python train.py --arch="conformer" --model="self-supervised audio encoder (BEST-RQ)" --dataset="short pieces for a synthesised band: melody, chords, bass and drums" --train_examples=26041 --n_mels=80 --hop_length=160 --input="log_mel" --win_length=400 --codebook_size=1024 --mask_prob=0.05 --norm="layernorm" --hidden_act="gelu_tanh" --mlp_ratio=3 --head_dim=32 --fused_qkv=true --qk_norm=false --layer_scale_init=1.0 --inner_norm=false --drop_path=0.05 --subsampling=4 --layers=12 --width=160 --positions="conv" --kernel_size=15 --init="torch_default" --residual_init="scaled_by_depth" --optimizer="adam_atan2" --learning_rate=0.0016 --beta1=0.9 --beta2=0.98 --max_steps=4700 --batch_size=64 --epochs=11.6 --lr_schedule="cosine" --final_lr_fraction=0.1 --warmup_steps=140 --weight_decay=0.2
Rows from block 5, named by matrix and row number. Rows with one number belong to one attention dimension. Each number is 128 + 24 x the weight over its row's rms, rounded and kept within 0 to 255. All counts start at 0. Numbers have three digits each.
# q: attention query, key and value (stacked) (model.blocks.5.attn.qkv.weight, 480x160, the q third), inputs 0-159
# k: attention query, key and value (stacked) (model.blocks.5.attn.qkv.weight, 480x160, the k third), inputs 0-159
q.69:130087137118159105142123122128104131114117094086177124099130123097109113150121144134076126149144143136142134104116084080107135143177141102154128131124072114111138069128124155143111093143149145113111118150137126150147141110147110135134124142159130108177085114095142171129148128143134132143105128087166142136119137168154102099133178121121171109129125153120141083125101160108115110170107109153126121131168097158122122101185093126131080125165123140139119081157137156168130123125150162
q.70:109146139117105117129150154118162105155122103121098154140120142164154118166116114148076110114122128138143175098057158147118137114104152094157093115148097144118131116134085126117113129092108089151148150145141134132110131132066163072103143135158106153109164129143147151111174144105135117173127148106148116134129112153129134110095105180159104136132141149126130182168150153139124134108129056109120134133079126101153121132126163146129122159113134120145160158123125108159116155157133142
q.71:129115120097127127129157102177132130137159151158098123130149147105125141113143153135130150127103148142124100133179144104161124096129136173116112147161171127144156176112139091101160137109092097133113149114115129156142128082146111110123074115137151203144140125116123098131106099133116127107160142089182132124075123119125110148099092119136131136122108107096121138111135095130117128179130154096113157184107181127141130155090113146118122110105110152109146090183088122106143127123110121
q.72:105139147191158165143110118127115146139153152120173108118140116105093139135092099090155140133165127127152119155161093103103138165208134113124159140101132135122144126141135126136125114138103155151141118122105129115162127121162113149102109151132140096113076138117118126167102120155130122116105117136103153124123147110142105143167139112096142113114088098137125045109093137110140148140079166144147146094138083170094154124188127094119120131161134118124141103148130151127108097137151136
q.73:120128147163110163113118128135135117085148128095133093107126128153111131139111122122157142160114132105126103135100104158137125132132121137142142142083136162129081099140152122123166091143137179110135105127124144102133154117101153149146169108143104079102129150122156107145116109159102101099109130167067179127144142086142137160129192127112174145100129146105112103090129115115113125148092143139095155076127147118122146108152145078130131090110116133128147130121163170098194126149115150
q.74:109152157121120152081131093154134119095144141111107135153130136145107157105151133145154186129090145126092089152162107108155120166108098138143175101164171137136103169156144136116120077157132154113120098118133107105120124107144105149103090110142169123131172122109107125156129142117136106073117115107103144116112127146111110167134142105109160116101097077128117137106130052098128145152111129130103159146108152110113114123109110134127140101140130185124133098131164149094176139119109123
q.75:106128134133103142107129123122183124185125114164125141138108121122115114136142127125103134095145164150129133061089128133130147129082134110153108165190094117155117137136098129140112137085116092137119155139133104114094125112102153112066087153126123177145162125128134126107175098131127139151163129101173128130120110137128133157096079138127116102080149157124158118148119133140102150156098106116114144164092118120143118162083117110145122185124137120114148113161071107123109134146139147
q.76:140118118158144155095116111148131139100150135103132093149120128127101130111138148121170149165134128102115089173170088106131102152131130170120167123122162131124126156150157120116158101156140171114111127121116125112138134105157121171124141101123127106131133145123126085151090114175126124079124113142085149141152128095102124168136148072103175101102118108130109107092148064105109145139080163123110150116139164127108126114098101094116115102139131146118114087140146168084182123122114144
q.77:132101106100148114149137116133115136127115127146137128120140110107126136120121129152082097127129102129137158102123128088094138156132136097128106151147087096128176105115113138158077146118131081138113137137136112166121112134160098116124081163126136163155108100112101173124157140097149150168137123083227115129115110146148105086139095126135114127126135145132151121150119174158161123133149107148155101170165099155158124140111111134112129156146133136126113141155097088169060119128112126
q.78:122109102112145080138155112123120118155103154153114169122156144094140123148148134126098122095124121145157117092156174102116127099155134132133110114164165087132173151107125129139093155107138089129138116122118157143146094117139124114089074136129165190154127113109110141130134122120137127146169140092184106135103126151134100094130087131150100135167119116134115138140106155146162113147190133143155102181126142119126137147140118175143135152124128165100100099147087104163074113121124134
q.79:124134143094122106105159132115093122097125146128112091144131129125118131084166134157150150134106138125112096133186124132161103144142102145113137094163187139148110177123119115110134103160137174088160130099127115124132126141166146147147149118122138136134166117092090110117084123097173109112144124103109126136089134140099132126121137130152120149113107120142114180152175073115114122114149112130136141153116197136139119121118139153098141142090129181146131117119182111072170149120094107
q.80:118165141154128165104091112148140137104152117091148111128105137143103116127135159133160164138118142118087119161143085117142123129095133172126172137118116139120103155147161136113168126127160163151117125120134141077143155082096139176103159119129111079124154165137133100140119107167103105077081130128090154125131126127135123155131157087118171117107108113125116144098147096073093155148100127115094154094112168105122128118130102097124113093120110138142142111153131167120187137129142144
q.81:128134153109125122085131146127121144100127144103111115151082144153116109127121127157165143137120115109105109131141130156138115149088102145128138108144140128151094189149126137136184129132159146100089145116149099130111148147137138121143198105105104090094124116120142093116123149131151151092094121174083113130116138119087176127125126127150147145132133123155117183137151110106137138071100092132139117087152168103141089111081135105127140130104101131117118176106180121087174141101116141
q.82:148132121174137132151086121109121126098133121093198113149113130131111158112096103127161139121127110147112153119132078114119127206134118090133139132080105143128090114165158112173133112127169132147112095132141134104131152136135119163158111142115119096109085147106149140168127132154115175131123124166116137123151163088138090128173104149104138120135115162172131081102114121128146147119081091119120111082170087155147108134126128108113129143174109116109121137119149133135099127114162121
q.83:116118136124132103103170114139117114137119150131110092116130117113109125112121140158148142129092137118138096140154119142159122157169117130125161124192179133154106157126116109115114116127158186093178110099154073144105129111177143114120134127144156145181131116110097115127119120108133089128142139073135144123081123158123118150107160130132140140109109113118121153120164105103134098140145121165130144165106173117120120117136118144127124133108131220154130089116191121103156153125087117
q.84:140130139171134153117096133149138141099158098105118089132080107129137126099136112145181165179117148150092130149147107149144127148103145174103165151107127155148068167173125131124143073131159149114093163122145095106133141136146134145153172115122121101098110140132138097119097128143117153126113137173113153123121142089093161135125130089140129130108099138149134130107140117088095148114089115123111138090151137113124117124085141094134108099136096127129124134137168153070187113114127132
q.85:114138093112116122130126134128166135132133082105093087108130136117153104135100133157092127144104145112140111140110118161146071134063146140123106135135111152149104113124133093093165096164152177121157157144152092151071112106140145121134176109155121149136138163122153135102171100158071169134130129112126162144135106119131141139098162142121138154091149171103151148125183149099117147146094079147097134104121167144132105133103121101124138120113134127112120099135173114090133125130129127
q.86:126103117101148116106123119124127155132110152124106159153140134113115137099121113140112109128162164118136082118138117097106156120068128136071104166168134108154136136152106144150101141116110091136080168143108150180170119110183116130080139114112136156157121122119124093099154127132137124144134127148166138147127135116099139080089082099128135108085131131142163133141119159134117157125134129141146143119156107122144107154066083119159102148136091110103103117137069139090087148122143142
q.87:115126126083143122108168103158131139133122169139101156154155125104127135071169114163097131148113137116129128115142136108138109163105130152135128107182194104156162130142103145112109146136111139087143108125094104119109099122155132126110092139132131149119174123109114132111101145133160121118162109070156095106098116141139160142105132108158099119101119125137122158135153087140159131185178158157111128200103159131123122136131138147146160155145125184111111109136104111091153123120116124
q.88:146149135176118178125093133135150140111150102109162120129106116145114139136124106118152150144129136131118139157102079141139127133117152156109145140065103138105104105140148113134162118113132149157091151140115144103111130117085136147129147131127106082091099163137152102136133128183103122090093131202088154146163140091138142168135139100106133109120108147127143083090135102106131143116056123103093138054114109137122134138114140098141129126135112092136134153118135147104149113145165147
q.89:121126135064119075113180124130101126100101114130109123130145149102111104104150123167118153143111102145114112138170142122151083128138091153113138113164190125163104148109104137116091106159136154097150120105136123156138108119177130115166144124139134161164157091095104135122116148105153119148156135102149107131087128168122137093095160139163117136140123144129121185148148103139138100128163115141135109164124184145138105129125101146114144137084132168115105116124189105129146143116109109
q.90:119151129134098144093151131147138143157151161165104111120110115132140141096137123139140137137102137118112091140159150134170113098096107157124149137186188143151147173117120105077172123136131147095134132098136083112122132117132134126119096116111144125114166120123115073124070115129148126114167134129130142109100116100094171157117085096119129129091118083119106163138169101107122130126114149129129129178108170120127125161069150136137166148114116131125125131142125104069167120104098109
q.91:116101130091130076147166116127097130162104135145130134112164126075130122140126117129080130114153114147173106083162143103119129140159134113118096139180160090135172137089118119127105147118120090115137126136125130177132111152181133103119108135151124165138103103115124143123155127103154148143174120102183100128097139157134116082106086136137103121137112116119145126151100159153162117131168117147151124166143122140142124154141127133104134174126121147097107133146082085129058125112111148
q.92:125129117128112132117110099170148146125161158141084098134123129131136155132148161141152144126090132116108071152188109146182114103127128174117165133140166144152121171132144100108168138113120134135126131136139152126146129083126119150104118099122135150120126143134120082143106101141116130069133144125101165121109138098143124155110116069118172151136111100092114120107137069098110149160117178111117140136095173120133128118088103113116128105102121156129119094175137149073165124118103129
q.93:113133156151150173112080080155166137150170128113129141146121121155111154149143147125144157117119142121108102145126101119156128110077108154112173124145114153115126157138137140142136114118113129148113120116140133085150144093102122146089085133119146124122143161132115083151123121149099106051088129098092160130139126133131139158142131091109189128120119092095114108125128088101082172152100136101099137107089127113115153115102094117151118099133144141139134106176115173115173115108147119
q.94:130141150157118154098107117151152137131156141110086119135108118145107130108144114159170143149112169107105118154151124138162130118077121171132158141145134170124071154164138143099174098142120164111120113113126103109117134095145138144137125105106121121132141147165135061125124130144108119081129132143073137135133151116130153154119153087125152133104110122151134145086133060104101162145079163126126169086092142110129113119103116091138128127132102105137150117122148148064173126115124131
q.95:117181148099116145116133093167129107130158167164112135133152147140135142088153140129160151112119131131093093148181140131184118110088090157117139110157200119141135189136148095102161130135111125130121121129126140106136112110131122144132101108111145155114144145142108078146122108131135126060156098123118124115126155120135119180122089105100140160124126115105099116131135073129110148128139185084116150159100148110135131130082119136123152117103126136102135134138116118067127138117099107
q.96:117096107131133106081152149110158116053126044113135134115123127141095120137186102149130127105151143133132100142091109124108117136111145141128120128118114143132095115149151127131100103158156148116155147116122123148115133101155103126131177123141154142201157121101116162115141148169162119154141120124113118136131146139150110124122204111132123128098141097148127149151163153168130125139089098204143115137121152121153134121124094148134141113111081131126119117115177120141130162115104131
q.97:095116162175155131117090156128121132086142115125178102125135130122117138152135157117135112097105138157142084153109114149103146120121141106092114136130096119121113093143108130136084103167139150148143107141175117163136135138172110146112144120101132085164114129121137126109145110155140112144113124125094131080119137155140130104134158169109133116113170181172125086147104138142139133088111085224143143113113142135109109160084118113112131144128112092163118104132143119139071136142121108
q.98:163134106123130107083146091128106118114127085073100168139141173163114102152182107140104143107123113165129098095104130088105122105174122181129116126164153124156137171106148153115110120142123113143119137107137153146120121123149110070135140162129155174141149137133137117099120149103145133101144130108157111154123129152154114120119137111146108138175096137151113182135116137150142124095144119182137135142088123139162098133142108161106135109104089073102142137089133094108108158117111125
q.99:140141132174138136141115105124094157107121075147190156129136132148107158173102112120127113121120132178106142106127112094112126139117114128137133102118113110152131145120144147159104098162140129132098102134114146117129128133144120155116138138128105044152102163108123120118146120129125131127110132138143136124130131158095121099135167129139114132153107156182144072149135138148147115058136087147126094074143072116124141192101127115130107156133125139112166172129166114120080142133170127
q.100:118147120093107160137155124135123138120129179170123133128124121080107084101128166105140175150117162073119158150150137147132114116123127068141157128119114150102146089134088116143139132098139128131104126114126112128156159094112146165139099119147135115113108100164140133159123137160118138153122100136129158180124168125167104110083107142131141135136155111114142156133155097091116119149102170054118147135164178140104121105155127095149097095157134114127123104168137154138153129131104101
q.101:122119147126144139194168125133150123139132193184138124107150124050115108096088172138134132124121131131157147159194133153138100173122125086119117149118133144129134147131118107132108133107133130132155110152107115101132157131124164146101090129083108113101090114091098157162124113119125123117115122133158117127106110107143097131125087154095143137110119138111123087142116123108109131164159156124119141134136142132077148154101157136135137142125153186134117098178079141141120094144107141
q.102:137115102154133102148112113133143132083140082131129129097120146177125166168128096130151115128120134206099116104135114085144144124147110144121109111116127119117126151082183134132093120145131107129116137129103155138099089121119077095144147140154136133184124153118101145103105096092137125169145133123156102139122119137105122125123172132119126157162112145151114139146105135174164114107150116201156086133150093134143128147101129159131114143123111163130161184094166104127120124123099140
q.103:124110137115113116080093126142128112123112128082116123125105153161147123146143116126122127132110136161098115132116125112145108102181124158114136125175143092135095135087150133095148130180136131125130158135148122140107143169168101066123122125120150167141137124148173088083124130111136144131137136145136137110122126146146131114139124094151116095151118118154110118136109156172152107100115092200154154128125126114168096129146116130113136104125104040106082135070138096098107111119088137
q.104:131161123121128108169189094128149123099125149159130157123144142102093137128141126134139159129087149144135120119195111128131106162113122101137124119124158117138161182136116116131125135111089094119118060114090107142147132101100127187105098153104122137154143106106093139150112125118122119112165130077154111129090135134138102125128099139142127132143131110116135144129135100111120148168200161113127111164136157136132113156169129151154121127153132203139123099156136129179134137098118099
q.105:116126141138111149107056147162124122177143129098095126116106122127169156111117100119120114140161116113120160147086166151150125083148120184121150146121130134128107095126138115092163139117130124117146177117158137126123140187113142059152111096147118164069127132143176121128147134144102125139105119143105133129129132118116143156114117118131136122129143137136125140101095155119134111137114163106140172120122130125123150099135129104130145106108140014133128128098099130089135116135129163
q.106:108111162137118134153110145116158118142107175134146104109125108052133117093143173156104113146108143113156146149156138144111118172141138084101140158102115154133103111140119094129142087147157158141172120152150112139142153118158133142112088127121112093126112110129149142138144152153143114117112164129141123122177114124142080139114108150111133128094133126148133061111115123108083136205115126147108159147145151112094125092086137122120145123120171140178069110133109127147117125126095127
q.107:125127114085079154083134124131123108110147117111062140133123122175120118152168126108119129127084137105108100142056133143142134128170122159142165125137116150127116107131110123135121099157118127129131161110142135127105131125135121088120139105159173174152130111125127121120149153120126137127141125108097150162119134131201145107148188118125139131134161083121156172122147128106122127191111144113158161133123140124127108084168114142115095104119108104146105098120182131132196130118107140
q.108:135149113144149105203168118106147144164136186172124116103139132085126143117070125115146128124129145131133138120179129127147136141115133117158131134100156142135155163116122097135113144099128100154130109140103119103140128095109126137129099173114083116098080129100099138136074133106131119107128144139141094154094114126130106110110074166091122160122116160088115107138096110110107139159156188116116110114112127117099136158119164136152117126114163168122172125158082118160102123137120115
q.109:103146089101125113153201120098152134078124177162142145113140138103107123116120146136123116132114134121126107144201110127131115168096122075138108128103143136133124156114130102141080123112130150118140066123107095148141135083111138182108109141113126115173123117097107161153104130122124120117133140099147143152103125104143107101110124172124116136113124117126116119132143102123119139185148129136122113148125159118114110166128129160143134131149113221153124097183158145158127120103126135
q.110:122079142092124093133128133124192119132133166128093115078107126094136127073156165141098128142119133105117141158155131142169128169137134115125119147139145127133116125129132103123146133110126131137184147123152109127120166115128114141100078110078133165144127122141126138138118145108121129153140143105129138140116099111145113128152111121115139145109157116085134122087126139140094125218131160149114141179119183139120120082109134112165153107110161142156081106143084123146164112110099170
k.69:131132119131105112102095093135090150120104101119141145170144128162128109120133124142086120145126171143163133108110139134070161144112098139139163110157097090153127115126140171099113110124150099119097174079163138146161126110167116125126092143189164135143123169096120127131145120135116122129141107112144105117137145111173148092144106102187111134142151128118136132124115114139096156153121099122109133145106089171152095147178073154120140145148064110110117144121120126107114131116144093
k.70:118176118134170147147182068137143129142130108164100135116108123119073147122144109105155108139120147136077151109123103093162112148118138104159171096146149135153139124100120097077133134102162122109136098155109108124123129134110126102159115147141114162094173154147124159130113125131110160107104088128148144199134085127122135164156128110116140132169128147071145166126129144111114091130098115091123087131135134137099132136166131123122100088156145138124158133155130122120164139095120114
k.71:136114122104096103100155120096102120064124104138181121111145131146139138149148121157129141168124119111122119117150104150120088125119116088127126188147158154091145125157126122130130117161163150094143118097106137135116115120150134184147183099104129133137139121102119142131084134142175101153116126140133124121105109137102137155085182125123110128108127091139122165117135103129153136137114091110114091154140190134111087154117154143121153096122110166120114165140165125074168115144137169
k.72:100075122127115086133092135126134125148097122116136102131115143149142100114110143169090130110128128142175099122150157134078140126124147124103114144145096100138109109155128148161093102142110145131146155168171120158168111122146127103133117133139125106173091096078128153108156093121125119160149172079122119093137151116140110073114119163168106117125133135130127076139104134158110165138165122167134185152112108129142096114127113164140151146110099117099125081160129130136080142136134125
k.73:125093128129103125145108183075136112143083126105104118158112164122186126129119103137096126103141120113153130123070149156103136081167098127131135188134107143128121107120130090116129134086134113126136132087139117113146152139111173127115115091158140144131149096109128149116137166100120128173161136106121127093143139157108131152161115163166096136120176108142117111143105153143140159087135137165145155114145129130167134104118125130142187178138140117166119119113094080155118118124158139
k.74:134123121123085105108114170137086148140153104103147112155102142123153120118134120132077122132118129129126143134119107185095099093156096121128132209122114129122097123136116164124129118143149129122133179082110117126120142157136186137138144078124115077123139098143152116141144139083118114163112146133135123081131152145114169123116134119117115099092176136170109124084163153144117163100098101156130182140131148116142134070087136114153153163143137139148140143109124148129148124153125138
k.75:119140160084136120116165099103113138133116144150138136114153154146083136080105113110164103150128187145090155101138128139140124163072140104152149116157129164134110131098114122131110135086150142108129092151110137106114151113129148140179118146099115137149153128130120143135084093118099145102088110111148142173130071139131139166148118107107142121114125176093130124132120146092159099133106104093125120157139123120091109145106134153113110128134087177160152127153124159074179104101121126
k.76:125086102103092094108105191095086118122118132116122104151119156128193099131140127141084113105130124094154096148129117171095143111165111156122101198127116134102111109117112137158122115122129127107146133112149115110149136161140179149105136101116129109147100094102141127142104153088135112173136158129128136063116151125110142131133123134152099115080154125176113091129121140151126167092134128157125154150140120133130129090104136131143168175117122116150113137095102108118112095157124156
k.77:128133156132151149123115076173135141121114102114135150149137130137051143090125125137170123147119186172115137144162144094131126185069171125125120075153134088138131154126118165096122128153139104134112110162121119152134110088153089117172134157127122127117115152131111120132123085160131134103097114166136112148146110093157114105104133098141112153122085130122138142152138124126125115163141130098114108134091118159131091164133104125122094094134119129093130138133153162092165151102107099
k.78:162149122148128133089151062173122163087162079114170153118138101136065138154118117145165147154103131156132137139154091102152121166093129106109116103126125106109154146137126146145082119163110126153110106154110148133121108085145105160149138136121135127130128159141116106143129124157140140096117154152108135144115114133159098090094149103090148121158091146123150161115136102105129128174095129097112101134096148144138113167127112104142099093114097163109143134142168161086167137137137134
k.79:117139126137118164114103158124113112106145107113155130106087084119109109140137116144126107149140098133152138126109127104128145108155112129162160096084093136113107118142141150137166143135142149139114134121116128135123113129124108133142163092137141083078125127186147132164128124137132176105084147160100132157150182154110099163120171110120155096123121088184123123122141163115125088111070141113137168095140145079118141068090163103127117130151170119121112158085165137126143137137144120
k.80:138118086116065103119115190091108146131118132141113109130141159116187125133129125110086115108126128104141122109113113172074132104155091141134132212136098145129126117129141129147135135088129134095125147093153099102136145168121176134088138111127118138134121107129116130124121147086126079161150129104144127078119121123118160131148099151128115121105161122141100095106132118145149185081121135145143166163131146142134134098096117127164176163130120125164118144111120102120106109149134156
k.81:104146118123116135125103166100130141140144184130123144125149143079169122140113128107148113127116111106142158110103142125101138105215118128159138104116120121123136149129143134113187147113097134139126136125130093090103149120127148108104137127145110109064113123182125087150106145100150124105099115158129140130155157133128141148165108131124165108116137079156120072140120147125136081091139152117130174106118137096113168061137173106128130148117161096152121107081121134145116110129125141
k.82:102086177103109108144060172109136131152119150104119129136117144159124123091105167141120164139161163124161120140158149170127101125135151115143084127120104098159122147140109146140132115128142122150145182161149089127146149142174126093179141141108116108153116139133137118119157116101105121153124140145148129115154150116135112122145100161118147155110147163130125103135111151176117163115178091149113173143133095114160118123137125110148138161117106108114145109085094150124075164111080116
k.83:125120121137101158100112122103147138114122093118150160134109089093126119163126078168146100136142134181175139101063117107124122153149087121154169128105077114143124077178177172120110163131132155159089142103118149110137133115137121130141144107131133083118132153155123155177141154105105148119110174146121129133137150160157137136142147109141108124128126107167117122104124144120124105094099119114132171127145125103141123080068098136121152112165112152114136157134156128119128109124161110
k.84:134103118094117119134095184093103122154117168144106118123120151101176094119134135142110151150143108087144105142132142180116153106214111138133125144140107147145135121105105098121177125116142136131144139119128101114118135158132163100112131136119098125115119098133105107101104123094126105152128121135133127083127148112116141144131103132139127135110185092174109081133114179144160131077144137150157164112142107111115136102127149130124180195115122125130112147095106088124088111130085122
k.85:151131174142130113151140104106120113153068119161108159147130127113170145168140105111149108113134102166120121117118153140146161127124111145147163103120087167138120133164143143075171143083147121113115108112169133107134112169113128155104113115143124105081172167137126119147082164121140149113141102128123113134173131120106191209154131135121113137125129120140129144137129156117120105089141117116129122149163133108151133150112114146110204133131101139120124147105125077130119100098142127
k.86:128122123103162142138141085125083091122130151123134136138150145139120109058130140129162112148122192117105152115150125145113127188106122139131126137138193134090158160082114160159108114129147151101145114164147114129122109111156162135143116148104138120097126149090110107162121130124157109127122094130123133161129111079113124097140123108155127135108132155137150068151120101124160098176140156109140115118116105142068102150122146125127102145093101138107139124094131138092158097091084142
k.87:147137077128143141112154125151117110095168098118137116112130116167082102086104141141157086153131185157139110147126092106118138108079089152115145090141132145109093155145089154140106111175120143124080126163094122138126126070096129145165157117107119143104129116170123129140141159139146154119082140128097129168130123172111141131124155129117150126115105125163122147149131147102136104107086115112118123139135116127089145116084136108133086160110108135140152165120179161108146119102151105
k.88:099088120110110109155115179097110119154100164121091114122119171109191104117115146105117143128149105089110104121135144184097149118146132119105122172142132163126131156102097104158135122114128119106152126138159092111133149178126174105114138142123092160129135098094132142082130148102128123168164128120140142098115126126073134127146098164152118125090143147127103118122123155157146147101160143156129142140152132125162124107138116139158166165124126118172128104111078082149088113117123159
k.89:155163112151143165135121093153090151094148086141163149124114101130108117181135099135157109143135122143167152129088122097139163158139129157143172064082117130103131134150128164119133142156150121156081129115101145152118128128142119141149144129149158103097143160178126113164153137136154178097082137174109125156161151115165120134114173096111139111138116115170147170126130130095137117119075128105118121117113126121117142101112143092104088101129126115121134165113161140111135150134142125
k.90:136111131114131114134124155101156124108175112114155119101105125091175105115117116155177122130144137110136106170155113138135118100164128115114131143103130163107098117135124131118145157148106151146118108148095135118106112145092138157114164084088110098122113095184112107136068153165133114110091156152111157115105143144097132154107143126094138124089128098140096119123141136116156088098113137100153152108141158089111123113073176116134151149115206173147133145132163117123124104122106129
k.91:140139161149174128115125043154133136101131105109174160113152110148066121131126132155156115141139147143147142134164120096168136187102161097117152054123142110126139150139150163135101133167112123164119107145135142124118116104134102150157104154115150125120121172121108127146139105157158157080112127159122124194132113119154103117100164102128151131152084131137134130139122122109114108147104114098123104120101113141115110169136113141113093106124107153115121107146152163104153139136149104
k.92:137107125110080074119133170103133120108142128118150100130122157136190105132125118136110141149130089125144127132130107178115124102170094126103117215119122160105145122147120112154146141137128153090135133092130120097127128162115156170086147095119128104112136113109115120136089144099157098178177157142127129091110134134093160136099140144142098129094123105157092101113135120128153168086136113137140164118136170121118115101098155131134171133140158148150101140120143099121143102145135171
k.93:149112108116090086121148184124106124145129155134103101145114165122178115123111125117088137119119134099129123115131107185076115103126080126117117216152123119125122104117119132153158130103161142084151157099120106116135137155148172164101131107130124117139139110100138133119113123095116078156171138101124134084086103122086166106133135145128097113096166130127106100096131112125122175115134117144131170172127155137149131105098128142140183146123142138137113134140134120113127094143117153
k.94:113124115089101121119113168094125081140124168146117105106132168133190091107131144131098147128140097131133099116128130155088129093180100143147153156126147135142140111110139111133167141115121141110107160098136089121120131148116197126100134078125106141122139079129134121135099129118111117151151128109114117124085153131084168118140125161126120124085184103139127094132110154142149135079123134156146183163158135115129128073112140134137154169124126112155137109105110094145117081137112141
k.95:119110161135105092121158170118143111103159149134132091097110152131164102123120136122128138128117085103131124144136107152124087118128114101102116177117140143086118150155104118144121141159140159100140131114106126075113128126104152182113159095075119085121115094121158106137122136118148090153137158142109145097117136151095135119096139139065137123103138122147090143123159116110159123108149108155096164134121178101142125120121159111141136114119191139160098133133150112107161094158124195
k.96:153185090126142124131130103147105144219163151157116122137153123136092093112102118127159130124132131145127117141175136138141147101115135146106123113158181140165189151143153141135155147123123107143094128145103116141143122169121108099113096163108111116088137120142137089116094102090102135095105110124150135134122149104114197154117091136134166106136095123089107127117119127131124151132128162114142114142117118152102134126105143134115125098119145106108154117119073168073115122094125095
k.97:147176106164101137115158119150098154158122166171135142121105076139117107090132109135182146169130115112130177113167158128141115157156109125116144082113175139133157162101094111113175131137143141129116137128115155133130120114176157113087144155103104108113135120139119085119104154113131131105118123153144102122105139101115168152098105105128127108151137133124121110105139160123140130093090168119142104122133128101103160111123172110140096132107126111104170137123146130063128144063113111
k.98:135143164123117099124091136140147133134167133138158119112147071140102157087101124149174140113108138170145107205192117101142105128094144130103100101138145091146138143160128142174133151131113128154140130149097168154113130144109102147117119139102133108131094121098140100138146092129100094133135129111101118095100147116151156125091131137127160151102139138102136125096115100136132150148125158156111178148121106136109125150091093121150117142112112151117184129114113199116101098103108111
k.99:117123134137134125144082180128160136147134154106138091130143094098149137112147133144142128145147071129157138183178148150130115102163181113120134126104137131120144157121101118137156149130131131170135127197152141146114140134135148113109121133060084104104080130130119081130126132102137119138118149154056143088124138099133096122097114119148149111107140120145095088141128157096121139127131162172120159149146105118097117109062145135166147134113135117153150117127117148124103108119114105
k.100:120101108115079152125161096131123099106139110156122164109128156149138143165145151124108123112150151127102145082060113136152167129142119096148128136168130129128103124057145141102103088152121126127140128120179109131111139151132145122115142106147164146117156114113099140148117134140152133129163145088136114112154083130081147129153130096125081161120154128104129167117131159133156097116150133121123073115150139119151129139140127122105166119083150103133080132106116086161152175106152172
k.101:121139131121115133113108131123089137110100078139111138123118143161145124164154077138145108131139162113110164124068119153114158123117085124124187111114083110103137100125136154122119104152197131101123130076176097131132117149129148130145161089173154138124145133158123170085132115149120133138111111136124121124157148122114129161120135118120110123182144132187137154091149147103088136127116104135124120079151118133138108089146110103094141111146118106166109177107139096107164135110112130
k.102:147145136136140142120109134130103161164116147115116103155148082126125102070112101125146143102118104130145124190176099122079116102125143140123105135133141078156145133171108149136135143108132135168108114176136129123152117144157135141127104142090115119133117104120146080148175144117125084110125167170094146114082165134149118102109120136169142110091143143170119109130132127114132147134141163175098138122133105122106125156078138137143135155105115118110161116131097191129115120151162076
k.103:128180123154096112157147145142086149117153144157173116145131112131134127092086174147175128120142127159151140143211114113116079139102132122112099084142161132133137147147114131154128180109094127166129103157095128130121126091150154163128122144101110077149153096114129097117130145150097085119115138135147135150105159145126136138102145147104142135122135161101129112097137130103155161107116103127122169129119117089092136159090142126149115134091096150122153121140144181127121104093136105
k.104:153106134121110150118080131166128105159152101072130097150124096175133165102110108154130126121112143155125129168065118101149152108114120149123150150113077144122095077142154134128115091130134140135081175170140160126116127160115126133156115131119155175126102139121164139132143135142102105165160183116124130113112132085137120093125171069125109131125126153163115143105125135139103133143117122153111159091116083155146107106093099115129129148132106083114123146086114147109139133139118130
k.105:125125134135129082157188106087142132090108115135147124123120155104126100171117154141107147127136113128146130073160124108090115146138163072165089096154139146113138153088114132126111113110119157097174098051135086158149109094156128135121129097143152115141166118126089163135120121130153142122142096123165158144145144176122114121120148142134139139123122123091115148167122124144139135119142085110124094121136174120140096145149121139111120123135109195150097122162166111152121150146128120
k.106:107149144109131131126185095139123155110160133144143130137088173145115128143124131099164130125142166119113160100117118132148169124093082122143162113144112127108160128116113132123146124139161138118113136084160140087167138141135148143091110106167127109093180081179116155139105116127125180104096102127170121142144125135104158180157137130108105092120123152128109168135128148135153152115101106091146100131125131112102127086120132093117134095148162115112129162122159107080182133093122146
k.107:138127115128097097133189105121134141144120126166112154117086141104121136140103137125090152103139148137154135035130138153117155120103130099152124143171124107130130146121125157106137129089112107120133135114126131154121086132111125108142103128099139130133185118117133149153106119092103133093155143120130120091096093150125152122116108157152100155122133153087112167090121106184160090100134123099155140172136144128167135150105142150135154156139137147085163119154100096146114194148156131
k.108:091088170109107131088104149102112118113113106120117098108165094161132120156172084168125141105114136128127119153093092133104150113133103148148126114120082117110117095160132170149105121130154162117120145124136118126143096139123102140147134100146158137141128152143145135110174141121127102160108132152086175106121165144127095150086157120141093125154102126189126179125156119091090114147141112161117143103137139112161102091150079115112130146150137099128076132093121130160150144160143127
k.109:130136145092139157097084143158085125178132092124114139153112114165150117143129094122111108141095154155132167141046125145137158067130114138131138145113094139133155106114139139139169110125165132153095170131153135100132133176105131086156124134158147168097131138153158119134173127126104136113133126151125128115143140116133126132147130082145139136143115174173126160105143123104122141115086112135146126106108084122147124086122085115105112122133122081094130146072096147092126120132132104
k.110:127166142100130149120150084135065110124113101133114124155113188145107116157102118132131132113130190130159147095087119122087160131068077103149147102131112127136138120127130153142119123132133139094094119078135131121154076116140154122142114109179129113117146121165121187155138141147143149082115125138181119123107130170111147174123124158113110127129094142144149174110121140143139155137123096061120127109134106142122143102139124130090145122148109126121150153139166112121163119116123102